A small contrastive image-text model, trained from scratch.
Model: 14.6M parameters, 64-pixel images, encoder norm layernorm, encoder activation silu, encoder patch size [4, 4], encoder depths [3, 6, 3], encoder widths [96, 192, 384], text encoder norm rmsnorm.
Training: adamw at rate 0.0012, batches of 256.
Data: trained on simulated fluorescence microscopy of cells, 195000 training examples, 16.4 epochs.
Rows from block 4 of the text encoder of a small contrastive image-text model, named by matrix and row number. Rows with one number belong to one neuron. Each number is 500 + 25 x the weight over its row's rms, rounded and kept within 0 to 999. All counts start at 0. Numbers have three digits each. After the name is the row's rms in percent of the matrix's.
After each neuron's rows are labels from the 100 texts, of 14848, where the neuron reaches its highest value: "tokens" is the input token at the peak. Only what is clearly more common there than usual is listed. The data: simulated fluorescence microscopy of cells.
# fc1: MLP up (text_encoder.blocks.4.mlp.fc1.weight, 1024x256), inputs 0-127
# fc2: MLP down (text_encoder.blocks.4.mlp.fc2.weight, 256x1024, transposed), outputs 0-127

fc1.582 107:500500522500503500389500500500500500505500500500500500464500500500547500500500500500500500500500429500500500500500500500500496539500500500500458500516500500437521451500451500466500500579441500500434550500500500500500500500500531535500500500537500526478521500571496488500527500485500500444500500500500500500500468500571484500500500500500500500500472500519449540500500510493500500447480
fc2.582 054:515500541538500513500478491568500459438500509500500500500500488500430500500500500561500554500424555500474475512484500500500505486500478500500560500500500500471500460500500500488500488500500507500463500452500500500500513500500500500490500524500500500500500500524535500500500481500482581535500432500500500500500483500500537500537500479491463500506529496500493500500500500527500500500531
tokens: "<end>"

fc1.673 097:500457500566500500457500500500500500500469500517500540500493556573500500493432447500500500500500500500471500500500500500500500500500538500500508566500500500500486500500483500500500500500500500500452500500500545500500500539485500511500500500500500572500539500500513500472556461457443500500500467500500553500500517500500500432530529500447500500500521538500500500500550500509500500435468
fc2.673 054:500500500477500500500500500500500500500603491507500500515500500500500500500538500534508520500432533500556500500500500508500500500500468500462627500500500500500500500437500500500500500500500500500500500479500500500509500500503500500500500500500500500500448467500500479500446500500500500500501553500500519500500464500500541616452467500589500528500500500500500500480500500500500467500500
tokens: "thin"; "<end>"; "long"

fc1.416 099:464500500500500556500500500500500512500500500531500500470476499500476500500500500500500500500500500504476500419500503500460493500500500500500491500500541503500500455538458519459500551541500500447466500500500500466500500500500500440500473500561500500500500500500555500528500505448450500445489523500500468500500500500500490500500500500500482459500500500500467500500538500475500500500479
fc2.416 109:500477526500509459500500541485500482496556500461500500500500467500500421508484462497512500536500489500542500522538500477573442521497500500500505500500500500502519493529519500543499500453463488554521501500500532542536541507463500500500500500500500520477464500500468466475540544481500500500500480475468500500500525499510542521478500500500530500503465496528500520458513502529493500500520
tokens: "around"; "fragmented"; "nuclei"

fc1.399 100:500500500558500565500519443525500450500475558496500500500500500532577500500488500500500457500500500500500500472500500536500520553449500551532439479475500460500500458500500463500492500500500500500500500500500500500500500461500500496500503495528500500500500516500500572452500500500500500500563479500500535500500500549549500500557500507500500500494500500500500461500500500500500500500397
fc2.399 102:473522450510451487448500525500500500452500466483500458513407531500500500500520499528500515504491544500485456529531541474500475476519472500493498510513520478530494534500562500514500494476500492490500452451500500500477460504486500500500475486518500506460459502521500528500500559500501466520500500500527487467499475455500540545479458500501532500491501413500507491500500486500482481500511
tokens: "<end>"

fc1.691 113:500500500530531500500549517500455500492500500500500554500500500508500500516500500500500500500500457500500500523502500500500500547500500500550468500450581542500500500558436500500500500522500500500500500500532500500500496500500500500500500503500500531500500546500500500500542468500500448463500500500474489500500500500500500522564536500500500500500420500458451500509500540500568464500451
fc2.691 064:500537482500500500530500500500525508502500500500500451500520500473500544500539552500468500488500573500500500500471500500492544500500500525492533500500465500493500500447500500496510500500527500506475460500500500474500500460500500500500487538500485500566500478500559482509500500519500500506500495469520500500488500500500500500531500551470479500503572475500505550500500489446483500554505
tokens: "rim"; "vacuoles"

fc1.715 031:505500515587500500500500500457500500565500500500500500500500419532500484500500500500548500500500473500464500500500500500482422500500500500500500500500523490500500520500500561500500500500500541500557500500500500500500451424500500500495462594500417500496500500500500500500500545500500500499500550500500479500500500500500500500500500500500500469500500500500611500500500500500500500496500
fc2.715 006:500500500500500500488500500500500500500500500500500500500500500500500500500500500500500500500500500500500500500500500500500500500500500500500500433403500500500500500500500500500500500500500500500500500500500500500500500500500500500500500500500500500500500500500500434502500667500500500500448500500500500500500500500500500500500500500500500500500500500500500500500500500500500500500500
tokens: "magenta"

fc1.3 121:535536500500500512471500500489500500500500500529449500482500500500500411500500476480500470500500500500500500465500500500500500500500500500500500500500542500491500500500425486500500500500500500450500500500500500500500500500478500478489500500533500500477500500500500569500500500500455500500587500500500564500506500464500500500500500500500500469463500500500425500553505500480492500448500
fc2.3 114:489500488500500500500500490558500500500469436479518500506467500538500500489559500496526500532448500521500495503500500500500500500455500500533500493500500500511500500454567485472452500500500492562500500500517500505528481489500506525464500500545500500467444500500487500500500500473507510500500500500527522500480500535500500532478474500495438545500499439549515538439445500500527500552490
tokens: "long"; "thin"

fc1.440 115:500500500500500500500500500451555521500500540500500564510500500500500500500459500500500500500500453500500500500500500500500500500446500500500500462456500500500500500500500490500491500535500500500500500500477500538500500500500500500500500500500510500428500500500500500441500500500500482500500500500500497500584500419510500500526500500500500430500500500442500500579500500500500500500520
fc2.440 083:500500537511500500500500500500500500500500500500500416500500500500500500500545500505500500500500557500500500500500439500500500529554500500500500500520500500500500519500500500500500500500527500500500500500500500480500500451500502500500500500564500500500500500533500409500485569500500500500500500500509500500401500504444500500500520500500496500500550500534554516500500500539536500500500
tokens: "long"

fc1.284 094:500500500556560500500500472500455500500500524500500500489500500569500445500456500500500500541500500500500500427500500500500500500464500537524500500500473500500500435500500500500500559500479500500453500500429500500500415521500585500500500500500500500500557552500500557500564500500500500500500500500477551500500500500500500406500500500442574500500464481534465500500500500511500500500500
fc2.284 065:500500406500500492500500510500500500500500474500500500500535500500500479520585563500500500500490529500435500524500500500480540500500548500500577500500500500500500500452503500519500500536500494500500500500550485500500500500498500499500500500500500500500500479500536500531500490570533500500515500495510500500500500572500500500500500500535456500545500500500531500500500445500505500541500
tokens: "long"; "the"; "around"

fc1.605 108:500542527590500599500554500500500500500500563441500517500500478559500500500500476500500500500534500422500500500500500500500500500500547551542470500533545500500531500559500475500464479500500500500500500500477563500500415500500500476500500500500500500500500500561500500500500500500500500500500500500500500500500500500500500465556500500453500500500500500500487500500532500451536500446500
fc2.605 054:500509423500500500500500505500500500500500405500503432572485500500500500500500500462500500500460500500500500500500500500500500500500500500427500500500500499500500500500541500500500500500516500500500439498500500500500500500501495500500500500504500500500500500457500500500500500500500500500511500500500500479500407500500500500500520500500384500500500500500500500500444500500500500500500
tokens: "long"

fc1.138 076:500535556500567500500500500500500500500500500500500500500500500500539500500500500546500500547500526500500500500500500551467500519500554500500500454500564500500500500500500500540500550554500500520500500500500500500438500543500500500512500500500500500547500522500500566500535500500500500500500500500432531500500500500500500500550500500500500536500500500500500500479500500500500500500447
fc2.138 022:500500500500500500500500571400500508500500500500500500500500500500500500471500500500500500500500500523573467500500442500500500500500500500500500500522500500500500500500529500500500500500500500500611500500500500500494500500500500500500500500500500433500422500500505500500500597500500500500500500489500500500500500500500500500396500500500500500500500500500500500500500500500500500500500
tokens: "magenta"

fc1.376 117:500500500500500555442500507500470500473500534500500500500500500500500500500500468500500500500500500443500501500500500500500500500500500500500500500500500471490500500589500506449500500565500482500500500500500500500480500500500500500500500500525500500475589500500500500521500500500457432500500500500500500500500500500500425447500500500446502476500500500500500500499532500500500500500500
fc2.376 073:500500500508500500500500447500500473500500478483468500500500500500428500500498500548530512500499500501425500517500513463500507507498569507500498537461500509500500500512500500500524500477500500447512555493462490503515521482449500500501475500493500500578500458500517510442500499522500500500500500446458500500500500500500500500500500485500476463500500500529496479500500500500510500500535
tokens: "<end>"; "bright"

fc1.6 144:466500500570500500442500405500495500500500478500500500500500500500500432570390500500522490500500500481500560500500500522524500500500500448500429549500500469500500489500477521450500549500500500500447470481500500490500441500476500427500500500500500500490549500500500535500548500449500454527531468500500500500500500513500500500500500500432532500500500500471500424500500500516500500500494
fc2.6 078:500480500458500500569500562500525520500515521486500500557529464500500500500567500523500500467457500500480413482500500500532500539523509500500500500505500500499500500472451500550452467455500536500533500500500500500505537500500474532500500500486500500487500500528495481500500500520500500547500502500500500500500500500500500500500500500500463490537500500509516500500530500505524500500500
tokens: "green"

fc1.0 052:500500572500500500500500529500500500500500500500500546500500500500500500500500455500500500537500475500500500500500544500500500500500500500500500500500543451500535451500540529500500500500500548500500500500500500500500517500500500473544500500500500472500500574500500500427500497500500500500500500515535500568500500531560500500500547500500500472500500521500500500500500500500500500500447
fc2.0 012:500500500500500472500500500500500500500500500500500500500500500500524587500500500500500500500500500500500381500500500500500552500500500500500500500500500500500500500500500500500500500500500500500500500500548500500500500521500500500500500500500500500420500500500500500500500500500500500500500500500500500500500500547500500500500500500500500500500500500500500500500500459500500500500500
tokens: "rim"

fc1.689 095:500500500573565548500500500554500500500500500473500500500479478573575440500500500500500500500500500445500500500522500532514498535430539553500441500500500500523500500500514500500508496500500500534500500542456500500500500477427500488518505507500500500500500554500500500500500493500500500500500466446500500548500500500500500500550500500429523500500500538562500500500500500500500474500500
fc2.689 034:492538409500436500500500594485500560500514500500500475500461500500500500500564500500500500437500564500500415500494500500500500500500444500500500500500483500500500500500589500409500418500500500500500500500548500500500479500500500500500500500500500500481500500500500500500500500500500500503500500500565500500500392500500500578500500486500500500500516448500500500530533480500500500500500
tokens: "<end>"

fc1.104 133:500522500507500551500500500500494500500500500556500500500500500564500500500469500500500500500500470474500500473470500500445539500500500500548500500500500500500523452559460500453529566576500509500444500560500500460519456500500500500500500532500450500500531500500559500519581500500500500500500500500511500500500500500498462500520500500440544500500500500500470500500500500452466500464500
fc2.104 115:503458558521500402500500547514515500460525545496510500500525500500500500518513500500545500500488453500535503509598500460498498516500500489500500500477500500529500470567500500586500505483500430500500500500500500510417549535500468500469500500470500548505500511500444511508504500483500500516500444500460462500500500492500511557482500457500500530500500500500507468535500500443516500500482
tokens: "membrane"; "around"

fc1.305 089:500500500500500500435485500500500466500447545500500500500500500500500405564450474500500500500500484500535551500500500500500500500475500500500500489441554500500500426500500457538500552531500450500500500500500500500500500532432500500500500520500500546500500500500500500500534438500500461500500500500500500511455500500500500506500500533448559500487466500500500500500500538500500500500500
fc2.305 037:500500500452474500500500500408500508500500500500500554500500466500500521500500500500500500517500500488500500500500500496500500500500500500466534500500500500500555557500481518500475518466500500500517500500499500500500500500500431500500534500500525454500500477526500478500500500477517474500500500500537500530500500532500500500500500500500523500461558490500558500500500500494477515500527
tokens: "green"

fc1.203 158:521500524570523476490465500500500480500500500500500500474500500500500447530500500500500500500500500500500468478539500552500512500500500500500500500440532458541500468509500471500472500500500500500500500519500500500500480476500530532500476500500500547500500536500458560500524480500465522500500469500429509500500500444542500500500500500455500467555521500500500500500540500500574500500474
fc2.203 298:521508529459500491510500479481448500494554505511492500500490481536491518500489515500482494531523475493523500500478493489500500500556476500507480500530453500449500500500500520510516497473465486500500500486478500487510544509500419486515521500504500495529534488500500468471490500483531500500535518510550489500510521500484513500500482454568594508479500518474478500500505507500435536465549
tokens: "thin"; "the"

fc1.422 086:455500532500563580500536425550500500500500500500483555500500500500500500532500500500500466500500500500500500500500435500500471500420500500578499500500500505500495436581500473500500500500481500500500500500500556500500440500500500500500500500500475527500570491500496500500500500500500500500500500500456500500500500500500500499536500500500500500500500473500500477500500500500500500414500
fc2.422 027:500500500500500405500500500500500500500500500500500500500500500500500500500500500500500500500500564500500455500500500500500500558500500500500500500500478500500500500500581500500500500403500500500500500435500500496500500500508453500500500500500500500500500500461500500491500470500500500500446500500500500500500500500500500545463442500500500500500500500500500500500500500500500500500499
tokens: "yellow"

fc1.495 102:500469500500500500460500500500500500500510500500500500500500500500500462500500500500500500500562500440558500500500475500500500500519546496500500500542500500500547457500500500500500534500532500500472500500500512500493500548479500500529446500500586500484558500504500500500593500481436455500500500500500527500500500500500500500500500500418500500500500525500500500500500505500500500500500
fc2.495 080:500500541477455500500500500457500523495466500439499521500526477500500478500500514449519459500469500520513500508455525536544500525469517486500493474463500500555500515439473493534461490500493558512500512462485500513500500500500475500441541500500478500500500514500465467500481500500542519504500500500500500533475500539500500493538545500500473500466543499500516514500500500531523524544465
tokens: "green"

fc1.524 120:500500500593533500500500500500500500500470540496500500472507500500500500534473500500500491500542500500500500478500500545468487574430500500500500500500500500526500447500500500500441514521537500500500522517500519500500467500500524500500500500500500500500500556500500566500500500500436500500500500488416532500500500450500500500500500500455544500500500506500500500500528544473538500500500
fc2.524 203:500500500452454500505496468485453524500564500525498516500466467512500526498500530500481500527518500500507500500473500500500519500559485500496492500500470500443497525503484507500500500486500497498500464474500501486516537488500412492529500517500500500523534469500515454500500505500500509500556516493555483500507494537482525502510500458574562500474513497445500498523500498500500550481500
tokens: "thin"; "long"

fc1.712 093:422500500500500554500500500500500500490500500500500500500500500500500500500500500500500500500500500500461500535447500539500500500500555536521500500456502500500500500500500500500554500500500500500537500500482500500500425500500500559500500500500500500500553500547500563500567500500500500500585473500445500500500457500500500500500500500500500500500500573500500416500500500542500429426500
fc2.712 059:500500500505500500500500500498500509500500500500500500500500454402500500500500500500500500500500500500574500520500539500500500594500565449433500503500500529500500500500508500500500500464571512500500495500500500500453500500500500500500500500544500494500500461500500409453500548500500500501505500500500455500500500500500500500533500500500444500500518500500500500500500500491500500545500
tokens: "yellow"

fc1.563 047:476504521500500500500556500500469551551430500500534500500500500500500500500500535500500500500500464487500500500520500471500415500442500500500500500500544480500500411500500500431517479540500455500500500540500500500500430500500500500500500500500500500500500455500500500500500500483475459437452571500500500500500459500500500500460500500500500537452452500500500500500500500500500500491500
fc2.563 016:534492500500533500558500500500500500500581500500500500500528500358500537500500500572500500500500563500525500500500466476500500500500500467500500500500500500465500480500500500604500500500500500500500500485500500500500547500496500500500500500500500500500500516500594527500500500500500500537500491500500500500500500500500500500510500500500500500500501500500500500500500500500500500500500
tokens: "cytoplasm"

fc1.604 165:500500500500560500500550500500500454556500533500525500570457525506500500500574500468500500476500467500512427500504458500490500544500512500500515453500500478500485462500499466500500500500465500500500500500463459495549500500500554496500481528532531500471500500471500521536468500500538500465516500500500500481524500500500500500500446500539500444530456541500500500500508500500526462481500
fc2.604 256:510500507501472500500500464540496554443526500519493500456500486500515458519475500500499500545500563500500556500500537500501500479547500473456500530510500505523500553500500509511500524485551482533467457459500551500473481500500500500500500500468467500496493494500500464478542538475508500547522500472497507543500489483483532480511549494466506577425500475500507462492466500513500500500500
tokens: "yellow"

fc1.695 095:500500500500500500500496500500553515500500500500500500500500500500500500500461500500500448500500500500500500500491472500495500500500500500548500500500553500545500500500500500500500500500500451500472452500500578500500446500500500500500528531500459500500543500500500500500568500500471500464546459500500500500500500500547460500500500500500500500562500500538500500500539500505500500500452
fc2.695 038:500531503500497500484470500444506505500500502500500500500500475500500500552510503439489500500500500500590406447500505530539500534500523500500500500477500500517500500500509500500433503455500549498500489500500500500476467500500500500500500500549500500479500500500500482500500538500506514537500484500500500500500500500500500500500491500500437500500500500500500500500532500499500516500500
tokens: "green"

fc1.188 159:500500500500500552489500462500462500440439500500500500500500500536520469500500500500489448500500499500500542500496454500500469500500500500517467500430500500500500418500500500486486500496469501459500520500500500500500462500441534500500500538534500500500500540500500559500500447500500469462500500525500496524500500500500500500500570500500517512500484512477472500500500500500500500471420
fc2.188 124:500443460466555500500516500502525521539554500545500500500442500552500500500487500500500533562536587500481508501511476500500519472528500500511500500521459500442512569500530489500500500500510500500500468500536525512562500460545500500585500500441562507531500493500500500521500494500455500554456506500500523500500499500494534513494500500500492492500460500500488497465500500500500500500521
tokens: "cytoplasm"

fc1.36 104:535489500500500500500500500500500500500500500500461502500500500500566492500500405500500500500500500525469500408500500435447500554523500500500500500500500500500500500563500500433500500500500500500454500500500500500500464500500500500505500500500448500500500500500552500500500500500441454500480500500500500546552500431500468428500500500500500500500500500500500559500564500500466500549500
fc2.36 060:500500500500467500500474500500500500525500500500500500500500500500500500500500500500500500454500500500553500500500539577500500441500500481407500439500500411500500500500500500516500500500500529500500500500500500486500500500500500480500500575500556500500500500500500506500500500599500500500517498500500500500500500591500500500500500500500500485500500500500500500500500500500500500500500
tokens: "long"

fc1.391 094:371500500500500500500500500500542500473500582500525500500500500500500500500500500542500478520500500500472500500500500500500541500454500500500500500500543500551500447555479500500500500500500500490500500545500570500500500500500500500500500500500438500500551500500519500500500479500482500500557439500500500500500500500500500500500486490500509500500500500500500419486500500507500500500447
fc2.391 039:500500500456500500500500500500500500500534500500500500503500460500500500500547500500499500500500500500539349500500500500500500500500500500500500500500500500500500500500500500500500447500500544500500500500500500500500500500500500500500500500500500500500500500500500500500508530500500500500458500500500500565500500500500500610500500482500411500500555500500500500427500455500500500500500
tokens: "green"

fc1.672 101:500500500574604567500532451500500423541500541500500543500500500500500500500500500500481500547515500457500541477483500558500500500500500500500500500482500468500500500500500500500500500513500500500500500536500500552522456500500500500500500500500500463500500542500538532475547500470449500500500500443500500500500500500500500460547500500500554500500500500548500500447500500500500500455477
fc2.672 084:479468500500487500500500496537538569500490475554500462500500494490485500478510500500500500489485552490440500504530469500492550462504500500500531509497520500500500528500535474483500500508533526500500500484570500465469492439500489500499457472500500564500500500476500566500500541553500500528476500500500512500500375500500505500509565500480470450538508500500475500500500478481539500500500
tokens: "cytoplasm"

fc1.46 121:500500500500553548434500481500500500554500500494500500500500500500500500506502444500500485500536449500517484500500500500462500522435500500582447500500500489500500500500500500500500500500500500461500500500500500498482470500500500500500500500532500500500500500500500500546500500500500482450500500500500500500500500466500451457542500500500550500534451457500500500566500536500500500465453
fc2.46 088:500500472490500500500439500547510500446527500524500500500485501526500482500476500511500500500500563500500500528480500472500477500566500473500517500500500500507500500473500500472580500500500510520464465500500523500454469500500500542545523500500500486466500472529542517512500500500503475519500550474500505498438483453500500508500463485500532533471510484494509455500482473523442470519516
tokens: "long"

fc1.262 085:462557500500500495432500500500500500500500535500500500459500500500500412500547500483500500500500500500520500500500500538451500542500562500500500500478500500500500407500452500500500553556500500500500500500436536500500500500500592500465500500500463500500500500538500500500500521500479500448500500443500500500500500500500500500500578500500500496500500473500430500500500500500500500500500
fc2.262 055:500500420462500500500500500500500500500506493494500500500552500500500500507513516460500500500443500511550475500500500486505500524535500500500566500509500522500432501480532494516500459470500500510500500500500500500510500500513454500500497500500496500464500500500500499574500500500500571500500512500511500500500500497500500583486500505493429500500483500515585556500500500500534500500500
tokens: "membrane"

fc1.611 088:500490500556564500500500500500500419500500500500448532500496500500500500500500500500500500546500449479500500500500446500453561500469500500500516500449550500500481443500466500500500549500500425470500500547500500488500444500500500500500500500500500500500500500500500500512500500500500500452500500500500500500556481500500490439500500459463549500549443500500500444500500500500500500500500
fc2.611 031:500500500500507500500500500500500500500520500500500500500545500500500500500500500500500500500444500500500500500500532500500500502500510480500582500500500520500500500500500500512500434500500500500500500467498500500500500500601422500500500500543500500452500455534500432526500500500499500500480500500500500500500500500500500500447474500500484500500500500500500500500500500500500500500567
tokens: "<end>"; "around"; "magenta"

fc1.488 084:500500500567500500416500526500500500500427500500500500500445500554500500556500500500500437500510500500500471500500500458456500500500500535597500500500572500500467439635501418500500500504500480457500500500500493500500500474500500500500500500500500500500581500500500537500500500500500499437500482497500500517500500484500500500539500500540500464500460500500500500500505500504500542424456
fc2.488 024:500500441500500500500500500500500500500500500500500500500500500420500566500500500500590500500500500500450475500519500462500500500500500500500500500500500500500500500500500500500500500500500500479500500500500467500500550500500373500500449500500500500500500500500500500500500500500500500500500475500500467500500500500500500500500418500500500500559500500500589500500500433500500500527500
tokens: "membrane"

fc1.531 038:500500500500500500500478463444500500500500500493500500500500500578500482500535500455500500500500500449500500500500500500500435500500500500442551500500500467500500500500500500500500428500530462473455551527500500500480500500500500500500467474500500500446500439500500500461500542500457500466500500500500468500500437500500500500500500453500500566500428500500500500500500500500500452500500
fc2.531 008:500500500500500500500390500546500500500500500500500500500500500500500500500500500500500500500500500500500500500554413500500500500500502500415665500500500500500540500500500500500500500500500500500500500500500500500500500500500500500500500500500500500500500500500500500466500500500500500500487499500500500500500500500500500500500500500500500500500500500528500500500500475500500500500500
tokens: "thin"; "long"

fc1.500 065:500500500500500534441500500481500525463500500494500500500500500439500430523436500515500464500500500500500500500500500500500481528467500500500452519500500500500511461500500500500532500500500418500500500589500578500500464500500500500500485500500500500500500500500500500558500527500500500500527448500500500501500455500500471500500500500500500500506500500500500500500500540500500500500500
fc2.500 019:500500500382500425500500566500500538500500500500500500500500500500500500500623500500500500500500606500500500500500500500500500500500500500500585500500500500500500500500500500500500500500615497500500465500500500480500500500521500500500500500500500500500500500500500500500500500500500500541500500500500500500500500500500500570500500500500438500500500500500500500500500500500500500500500
tokens: "yellow"

fc1.34 115:500536486500560585500500500580500500500459500476465529500500500596541500500500469500500500555514500440500500521500500500500500500500500528500500500500459500500511500500530500500500500500500460500500500500507500500500438500500570500541500500500500500500500500500538500500540472462500449500500500442550500500500500500500500492521454532500500558500500500546500527442500500500500500500500
fc2.34 153:480461466500450452500479540500540500500500471500542485500500495464500470500500502457524517494490494531459500503524548474500500452500500500479500489500550525539500521500500500500500500500500500500550500500500485500500500473500500506500500456500500524482472500500500494500471500500500528500495500530500466500500500500506500500487500500514427479537513456526500500506500471463523505533475
tokens: "rim"

fc1.112 116:500500529552500500500500461500500500500500500426500500461500468500500500500473500500500506500540500456513500419500500500500500519500500500500476500450500492532500500500438500500500500510500500546500500500500552554537443573500500500500500517500500500450525550500500567500538495445500500507500437500500500548468500492596500500534500551450500500500482499452500482500500576500558500500500
fc2.112 064:500495500500471500500500454500526532500500500500500500535500486500500500518486489500446549500432500500503477500464500500569500500483583500500500500500500490525461500485481500501466500500500588524500419448519557500500512494504525493500500544500500500500500500474500481500500500500500500554500500500500500500500500500457500527500500500500435500500500506500510500500527500500500500500497
tokens: "green"

fc1.435 132:439542500500500500500500439500500500476460500500500500500491500500500427500500500500500468528500500428500500500462446500456500500500500526534472500500531477500500500500506500500500500500500449500500500500500544500482402500500545500500500500548500500500500500500500500500538500500456500454556511500500548500477500500504500500500500500484500500500500500500500500512500575500500500500474
fc2.435 106:549469500481500454500476500472570500500500500535556500500500520500500500537477500500500521500491500544500456500500441460484460459500500500500508500500484543500500466493500500494500500500544559500500500482500458500577571502500500533547500501497500529500427522500500500497477500487500534520500500531459500470500500460500500551500523500500500500539500484500462500512500486500500500500500
tokens: "around"

fc1.166 100:500500500563500500500467439500500536444453509500500500500500565557566500527500466500442500561558480500500498500531500500519500500500500500500434500500500457500500500567500500515469500500500500500448500500500500500500500500500559500500500500500500500500613506500500500500589448500500500500500448500500500500500500500500500500500500500465500486500500500500500500500500551500531500432466
fc2.166 059:500548500500500500500500500495470500500492500473500549500500487500500500500500500500556500500500500500520500500471535537550500511500500500500500500500465500500500500457500500490500491457500552534500515500439500500485460500500500500470500500499500431449420500537500504447500472500500500500500533500500500551500500456500500500480500500500500544467500500500500394426500500500511500498500
tokens: "<end>"

fc1.108 112:467511556500500500456500500500500531500417500490500500500500500500500500500500500500500485500561500500500500500497500500511500500458538500561453500500500473500519440500491500500438536530500500500455500496524500488454500528500555500500462510517473500500557547500500500500554500444500460500500444500500500500500500500544500500522500541453500476500520466500519500500541500500500500500454
fc2.108 100:500512538500412500469441491490519527500500521466483502500542455500500458533500480500500500500463500500548431491472512500585500527502538474500506520476514500548491466500458498519467500459472563497469500498500531500500484519500500516500500517500500500475494500517500493484500501500513500553500500465500500527500500524484492527500541500500453500500500470574533500500518500500487510500500
tokens: "green"

fc1.387 098:500500500500500500500500500500500500475500500500500500500500500500500436500500500500500500550500500513500500500524500500500500500500552537517500565500500500500543413535500538500500500559500500434500500500420500453500500500500500500500500500500500500500500500537500500500500500460500500497500503500500500500500500500500418433500577500428500500500478500500500500500500500422500500500500
fc2.387 050:500472500500500500500500500500500500500500500500500500500500500500500500500500522500500520500500500488500500521500517500611495500500500500500553493500514500603500474500500500500500500500521500500500500500544500500538500500500430500500500512500560500500500500500500500500500500500500500500524500403500500500500500500500500500515550500500500535500547500500492500449500500500500500500556
tokens: "<end>"; "fibres"

fc1.26 119:500500541541582500500500500534500457500500500500500500500500500500525500461500500526500500512500500450500456500500449500500532500500500488500525500435546500500500480500475461535454522500500420500515507487536500512500500500458559480535500555500500507500500500500500500500538466500486500500547460436500500500564500500576532500560500500500500524500500500500500445428500500520535460500466
fc2.26 186:493464515475465500532500547437500556491532500500500500505559482500505494492458500500530491500507487502494517500531519458561456500500500500500472505500500500500500500526495523508513470429482500491574500517488500514521544526500464499463500477500500471482492500523466500471504529486504526500465481500481475525494500479500500507421487485500500500500500515525500500500500500500494500500519
tokens: "around"; "red"; "ring"

fc1.491 106:500500500500500500449500500500500500500500500500500500500500500500500443500500500500500500500500464500500500500500476500500500500500500500535500500500500500500500412500500500500528549500500500500500500500500528541500469500435583500466500500500500500500512500500487576500556500500500500500500500500500500500500500500538445500504500500500500500550500500537500500500500500440500500437466
fc2.491 055:571508500589500492539500500470500500500500500500500500499500500500500500500475500500463500500500500500500361497500500500500500500500460500494500504500500500500500500500500500500456500500550500500500500500500500461500500488534500500500500500479500500500500543500500549500500500500500500500413500556500500500500500397500500520500500500500500500500618564500500500500500500500500430500509
tokens: "cytoplasm"; "<end>"

fc1.379 122:500500500500500576500500441500500500458475500546500500500500500500535500500500500500500500500538458500500500419500438509500500500500500545500500560500500500500500446500452528462500500525500560432500478545448483439500500500500500500500500500500500500500500500500500500500500500451500500500500500500500500500523500500500500459500500500500562448500500500469445493528530500500448500500500
fc2.379 107:498500520500500413500500543500500500500500449453500500500500486496500417500539500501529500505500500500536521567500500500563507523521500500500524461500500522538500500500502455500442500456457487533530500500530508548531500480478485500497500509500500500472448503503474500500517500506517500500500500500500489500500524516500552543487500500500500535500470467512520500460465500551545514519500
tokens: "around"

fc1.200 136:524534500500500500500506445500500500519500500500500500472500516500554500500446476500473500500552513500521500458500500500500500500500500536547500499500500500500530500520500500500502500500500500500456500530500543500536500500500565500500500574500500473500500526511517562500537500500486500500479500473500548551555500450500500462542500500440558500473500500539500500500556500500500523500500
fc2.200 196:500467443478500497500500500537541510517500489496500500500505504487500506494575514500500509479490538500452500531500513500443543469513500500482523500500556504500500485460500488500500500555513505500486478482502472484481507500470500500458500500500500541500482492470498500526500459556508500496509514500516477500468522563500500500528531513500427500552514453501500500500454469500537500500500
tokens: "rim"; "<end>"; "around"